Weights of a small image autoencoder: encoder depths [2, 2, 3, 2], decoder norm layernorm.
Rows from block 1 of the decoder of a small image autoencoder, named by matrix and row number. Rows with one number belong to one channel. Each number is 128 + 32 x the weight over its row's rms, rounded and kept within 0 to 255. All counts start at 0. Numbers have three digits each.
After each channel's rows are labels from the 100 images, of 14848, where the channel reaches its highest value: "colour at peak" is the nearest of a few named colours to the mean colour under the peak. Only what is clearly more common there than usual is listed. The data: small charts drawn from random numbers. In brackets: how many of the 100.
# convs0: first 3x3 conv (decoder.mid.1.convs.0.weight, 128x128x3x3, each kernel summed), inputs 86-127
# convs1: second 3x3 conv (decoder.mid.1.convs.1.weight, 128x128x3x3, transposed, each kernel summed), outputs 86-127

convs0.78:113149149126150094139138180180153155163141126125075118173162118132172111121134172110239149131136170120126133160130098150157156
convs1.78:107161189096094147107130161181175127141138109180107102142164095113117108067107132122059158079173182086130143123135148101099131
colour at peak: brown (76)

convs0.87:143198120084175109212147194124113131141157168120142101138077118180164149132183158177165205142146123112140161136124145174061149
convs1.87:109189088123141142191133155151105087088122124208114035117128116178159117143108117129147106102149098145165093122189138120112146
colour at peak: brown (44)

convs0.14:138168102164132132164145143155118160183138159146142111097182080165170154128162114193166138101145173147142164147126133096136167
convs1.14:125156095120125145194137148099125105066118129170123131124107075163164128109205104191184108161138093108150128056105090088108157
colour at peak: pink (63)

convs0.96:150157126114156101138168199078128132181151160139124126081158141143144154145115151093113120121159143169178189146132177165126150
convs1.96:114115148157085130050107143118096108135124114105088154229127113147106131104199128091101170103127105169106134133175136170153113
colour at peak: white (94)

convs0.30:158119139144116112159169092111120140157126127150128147154106148161122145205157128157114155135173166102087140158153148130129113
convs1.30:160143080150220111135157061147125101122082111146146157057073147081110124133140140100125099156167144173120130123106142118157152
colour at peak: pink (49)

convs0.5:128181172105128158138105151172147061150155146192121120165121152117141101127172151181165101164125101098133207157178132110189188
convs1.5:124157137086109142143139117109179089165132135122136134109166123154154123125100106085054110147072166142094118133191117187027116
colour at peak: brown (30)

convs0.91:152117170171096126100164144159197150133163120144159172106153148154141142191115144113133145134148152152086172143138155132083130
convs1.91:162095136108186123059143137122092131163088120144126152091072082094150110146098115146091125172151133130067141163140104130152134
colour at peak: pink (46)

convs0.48:170134202145157146152155107176146060134143150171160119137091166089174142178113151168152172165115145168121139134147134107116140
convs1.48:183098096098204100120119069097106126121125129140141155125107115236117163214098090118099133137129121155119162103160197157097215
colour at peak: pink (61)

convs0.127:098146142208174165179142158153198187152170152155150182190166160153147166135171108166119123113090107127123138144142110173140137
convs1.127:108145074145130091094123131115119147136148112109139040161151163122092122175114092104080133157113069142120111074096125123116118
colour at peak: black (58)

convs0.28:117133120173185161110151142186139156153138165106094118163104099157116138100186117145098127123136148128110133139136109129118137
convs1.28:145082141136093145141116143129119121081167123201092089146105116188101131092170112102203131096156029102214150095122082118063144
colour at peak: white (72)

convs0.83:133165085196114187123149146144176188145143141122153133140164091162152145119172140151161159124152159164172126122137166150154184
convs1.83:138116149138122122111139115113070158159109123112133119088090119111128136192096156113111126105109196105158123115174140139067063
colour at peak: black (36)

convs0.21:159206168196147151128141123204149135062163120156125148196158108160172161081166099116164152131102120128128190149155072131124149
convs1.21:142163156145078147132106151130097143101150100112142147136151138076086135140102139140091085173126159102094185153116123076164133
colour at peak: brown (39)

convs0.20:157114162122110098115153140157144089131152133145174148098083125091175139102119147157143145167185126130105166102143183134097123
convs1.20:081098140114182164124134111132108108104134126157166115169138115148114133152110113118165136085095167166113182189183081088145107
colour at peak: white (73)

convs0.39:081093168163100119101129190123145163092125156190129112096162163169139116171185160108098113158169102135166225130144139193167154
convs1.39:149190141122144198113158139170100130175127136114146168143150127126142112158174104106060154086091151066187101135178102136147159
colour at peak: black (43)

convs0.109:107194192183179128108173139125129169126142120167147174160140152158126149120132133120145116156153130135167121162109152147188140
convs1.109:114084101152131141133153176157082146141153117124139120126144116172120123164134157086149107134097176081210132095157098068130059
colour at peak: pink (55)

convs0.88:155155085165130192125125171165145148147152163133115196114164172113139145164142119159116183181055107123135071184129162158149186
convs1.88:136164097100183128099130107138075146146116135125157146123093134128154128195085111113130139134139199134134115080094190161182134
colour at peak: white (62)

convs0.104:148150113157139117173158155126092138184137157107155151176128181106105149168084157124099122133151174103147059089143167175111152
convs1.104:138130030133134128123129058113113154138129133092156182162117184120127149219130052081110155124075129098131146132096137134138140
colour at peak: pink (58)

convs0.89:120148126175134127165158118143097134094156147138124143173116145149114160115110097109191101152150134118167147159120122164098142
convs1.89:187195091131086182183142116154106151116139099119100145165140085133146110137193129123167162082097091133131110123108140131134125
colour at peak: black (56)

convs0.103:169108110132164152138138169220126138135167112180155117142196128116134143113175152099142147134143155151161169092081103193173121
convs1.103:136157114080101167158129222131141102144130104158095082145091151173078114023162148147176121119125030060111077167169091140104115
colour at peak: brown (32)

convs0.119:190095155139129166147149116152108159135150135140128173107111158178152134128147136163180161119181139108062128157171131088148121
convs1.119:166109141011169116088126126143138123141126131184102153090147074197127145101147140141115105144135148096139114128097154106123162
colour at peak: pink (69)

convs0.120:162079170173144161150183151131140104139181116113189103156150170147112139157174187123123115123171198177133185107172105135182139
convs1.120:165130118194119114119115222132149097144108110126087135145087130100129130096190125100144140151082059171062166188138080130151119
colour at peak: pink (48)

convs0.114:097119143084140083175159137134107117145140138144133092120108148118150151151097153182102081162138106070129140103148164147082172
convs1.114:148079122127129124195121140148056142094152141120123171148163145103116127135088103084198183091137144093101122119063134029148172
colour at peak: pink (72)

convs0.69:139184132096170190128146136100126185125147164104191187151149114127163134117131116136087146148117115180162152167136187145162087
convs1.69:127135086146148140163121070101093138122128117126184102116104093093156131161146124172138127149117156152130180126053154173139179
colour at peak: pink (60)

convs0.16:151110137141124111118157150158132108174157119203180128118150114138139124125095152121149186125106109140102127162152133130182132
convs1.16:140149049126192068069119080110071137108131140118149194112146151102163138146123127181043113191106112135138155142105104159087146
colour at peak: pink (47)

convs0.94:144161116182131102123120207164181165109177181182112166129159155121149156173121097166102139185124166144068157136205143168098118
convs1.94:136171128080143069151135088127133117146152166131131116091142160125076133195115098016160114138142197153082105116134149142081087
colour at peak: white (98)

convs0.32:101138151142154154204146168103146168149162118121124159107100174167190154141121117106106167070155115171164151125163146142123136
convs1.32:161213197131107149129139138138114144137134154095116104128213078087132144147133133095211139094157134171120083115139147091112124
colour at peak: pink (47)

convs0.117:130115093102102088114158114104092097083110172080105097088097139106060103106107095100091119114080095100110091078094097063095114
convs1.117:117129171125074125095113103105167099110128187198156126163145116112162106094160150152156124105149101124071179181132084153127120
colour at peak: black (97)

convs0.11:190150189164165145118169102155118183168175141167138182171120136148147185084087136158157108148140145151162129128133156099145112
convs1.11:140084124149164092136125096110114130082120139147123090121105145081130167134090100110113055130131116120084158123144154099139112
colour at peak: grey (40)

convs0.113:172113153137184128143146109131112123183147170170129185188100113147156168184146137129134103148104119128177135123152132124130133
convs1.113:140075085137086098104137117111133125124161139094141084128162161173125146066179159073164122157181140159065161141104111105156173
colour at peak: brown (30)

convs0.15:149172089177109123152112192159184204109176185129120100178168155178131155193084184158154140135125153076187109094157120119129155
convs1.15:097097154122084141136117128125189106117132127135102210189123150126149133111165050044062098087113100098094106131198124120128145
colour at peak: pink (59)

convs0.85:111117112142154073175144175132174136154162151147176147200116166100154139138168151151117158154124134128127113068175119147171142
convs1.85:122096063117148107142107090150125134130134131135128129176147179133156114165187142125138147122098056077104129117149093078144144
colour at peak: pink (43)

convs0.67:146126136152076120087122114134142138140131156135170118137182183127188100139149165125116152187110096119112219119129167153157172
convs1.67:163128095135121154171154093111072125111088116118154076124079104131135105141092060105052131093039189185033130100152096164069159
colour at peak: brown (33)

convs0.102:081121097209130168117122173124167165193155148102143183185145156177157150155100115156151126098099091140134091175137113185154111
convs1.102:120170113159136077168113087097082147125147129106146172194141156179107144154148084115152143151116030035127116126020144115076149
colour at peak: black (58)

convs0.2:079138146157133145128134182139123127085119187205119142150196129118154148110123190120172093152125129144106177154135142158180174
convs1.2:082110111139164097120126116121066162130132120129115196150108122166128123113104077069097148157081206130137113096190160151080097
colour at peak: grey (34)

convs0.44:119140136100128135197119132153182139151165184126159235193190125168107140142153109143137143179108172166120123147140193155136100
convs1.44:133120097169125123154108105161098148147123132132149144147089148088190118140143126078098127118139179134093126154127121106170135
colour at peak: white (88)

convs0.10:152206117176120152119133122172123161173155161132119134140102129118095159169085139149135172121138140040157059158135111141119167
convs1.10:148096048124126120107117125093172137131137137135149161140131157111131139127218101055126144118113068093079069169165097151120123
colour at peak: pink (57)

convs0.60:176206124163087160138169105152150149151170148157167103132183115238151155183131168141143164166148165139179159182087138120089168
convs1.60:159154140135200121131131184172093160160138122156146089069117107141138118121133117144018122122154188115109161103115116163071113
colour at peak: white (69)

convs0.93:172148119184124169187168127087143181093160109090161173175121128143107171173160092115152130130132134180144135143160166124152103
convs1.93:171127165112124113106160145128098131152116094147146153105140093119191131138156163147156116178116154177009147076122108153125179
colour at peak: pink (44)

convs0.54:111189145164132146181151152144125171207151158159125158134159116130164136160101131118163116130068123164151123140151168155113210
convs1.54:183032092101155185109136125106077124135116128097138151062094137159155158155116141118140109175191162136094077142128118129147124
colour at peak: pink (48)

convs0.92:115030154099123112138137119123134114096119119138177126087149164112143128098156155158133095192144135165158191111130111176117171
convs1.92:147060089116187106131134114144134122112128144135087107089122147121121112167076094154090142126115128092097148112105126048171177
colour at peak: pink (47)

convs0.99:128098092092188117164107169143166141201168174127120132140154119093140140173157181161127151143164136159147141125112178165139106
convs1.99:099139104164084126126154183151127129124118109147144113166102158153176103129149109119175190172159118192101091116152114166183068
colour at peak: white (77)

convs0.6:181137095197147131090147153166201151136167131150137115139225109137184144182138144151125121135171123150137124174140145118174148
convs1.6:197096206148118067126138134146080132122078119118141104069192117082183142165097114094115134157121175171134133071152176110109180
colour at peak: black (48)

convs0.74:120154091138127198127152129115147190193123148127185142160131128112165173202121124102109096138134177158143116099145160175168141
convs1.74:125080106118086152179139034121129109116123132153166190074129117121129124068126094155157091128151078142156097113094169099039046
colour at peak: white (81)

convs0.34:154113161180188146121133190115131164133149126189129156197156153153153140143157167113227102137177123145151162142227123133139142
convs1.34:158181103127117162143126110148106178180147119192117086152136154152154152100143116083106067089135168109128128102156127101163083
colour at peak: brown (33)

convs0.13:141134204130130107157150127128134108126114138175123110153162065157152136127161110147110160143173115120107138100141144137136129
convs1.13:156162117152107114127127161114154150096137124131117115100126113080073144160118166092134165128055135134142167143119123085148130
colour at peak: pink (51)

convs0.59:129109154158171067145146099166101127073158139115105151138081142146090151143143105109117147167133111154110135065185158117156094
convs1.59:109030125122093143098132070138093130143123130153143205114084089112203137057104098129120112094152131121137134187146081114127102
colour at peak: brown (30)

convs0.19:177123170164106146097156122186177135158161138181116178138149194136153159092147150152218114116172181099104171121108111159097174
convs1.19:178192116095157154105118139149092103108113139071130134105086146122091152216120120063102194125095202176124098129150156138116111
colour at peak: pink (43)

convs0.0:209165197084137141188146139097127103151142166095124082188164138131190137124147097117187178159150141185112156184140158129113113
convs1.0:160093070122108122125127171126109127141148127159167142078103124165148140142125109078162096119119117178130185100168126174119157
colour at peak: pink (64)

convs0.58:140138182166154135115136182149150102149151143129074141175165196142136170140129130166183112178161156167138166132133119124173174
convs1.58:152156138115111133107119124128139109146126123119110204179094137119135134090156148108147095119056178110119092082091152151043105
colour at peak: white (63)

convs0.12:140146116133176121142137115148195154085113154174143136130185163165155164089140115111099154112171148174192167129126103156189164
convs1.12:103166160155139119090115092098137092097118106118078185172107117126123132153139130114123074162100123094154131124143177142111101
colour at peak: grey (33)

convs0.63:143182169141133147062147165125161155157139146136146174149146131174149164177163147171170122144172155134135158169166142104156114
convs1.63:115191189061133177076123125100125110147109141133126142171125087112152143171149063086163097170170118117159091150093152193125211
colour at peak: grey (46)

convs0.23:159207112136138133169129107105183143127172137084170127137155161102184156184115168135184148171125152149198101133132154153121194
convs1.23:105163179078099169117143089090025151163121118153142127121165120157149152130102115067124102119147140154162089132132174121063151
colour at peak: grey (56)

convs0.125:185149183165150144136151148091152181178130146163132106175156139181148156149156100123139123145146131130184141166172134136171147
convs1.125:165085083127105170108121172138114134142139117131142119138084089148100134125132107182127145136129092102114089110118061102101147
colour at peak: brown (41)

convs0.98:122148156202087169158155103122075114160121189161127181150118153170152163176114106131139170142145214220155081146127136164084218
convs1.98:087075101178233150131141115100076116110093107128171145094088130135133127143141141131188112137153148197120146107117134206173136
colour at peak: pink (51)

convs0.95:146131129134154175134133173130132176186167136137127177143136156115176140141173123104116143122156110136115100119173149162148131
convs1.95:114104064151127107152134130124122138134160139180144127115125110142105139163148106102210113166177051139138095072048120188129090
colour at peak: white (100)

convs0.49:125103165145186115140099146120143105134147174143118180132157196130122155185108130066145126112132168189115140131170162177174086
convs1.49:119116103144094106111114107133161085087138117169140121133162128114173151079176113116091102110113192105155166141101157115098181
colour at peak: black (61)

convs0.108:162202152148156088136168135109139171159158152143119176113143160103153176147075182124211180140133157164150054182118157128158186
convs1.108:138135149094123135101142084112079168135132119148149137161149096168125172097113138050156132146154119130176081168141161102135153
colour at peak: grey (40)

convs0.116:075156121144130174101159149168124175196179152168131204105154147139092176134133204099136164106171151090110149164159146146116158
convs1.116:118084113117123119111133149118223136082128140090123091107176142094080128143158144091129132136140096168102102140199137098113133
colour at peak: pink (48)

convs0.123:218159166121159174133165113129114134161160132131140145079127154163145136127177170171152149161145169169135152163139158118121139
convs1.123:128175091095203129138150163150151188117115120148111108122072114174118118235107087168144098157136162186110070119139082179065086
colour at peak: pink (57)

convs0.65:127068183114143130121150161169123077146145132155098129122092152146150152182103157119125080145224107137094148130140156128153094
convs1.65:071136109050103074095096121082094110159142133135138211115106183184131141133112144087145117097125138127153143067143124167182177
colour at peak: brown (44); black (32)

convs0.110:138128191138170139119132156132109128134132138175109159140172132150145159142144182138199156087133160144159138128183140131168114
convs1.110:116077111115125108150128148148160146163146127160135158216151121166116113094089118134082128113103180063166125136130121130107053
colour at peak: grey (39)

convs0.62:171161211122173117136133115194140102143145140089088153132108130133152170172154079140137135198193170160117160112133129126196104
convs1.62:117140122097114172145136077110174124126140141133144190137135170138132142106123087159117095107158183118101164151131096156126156
colour at peak: black (31)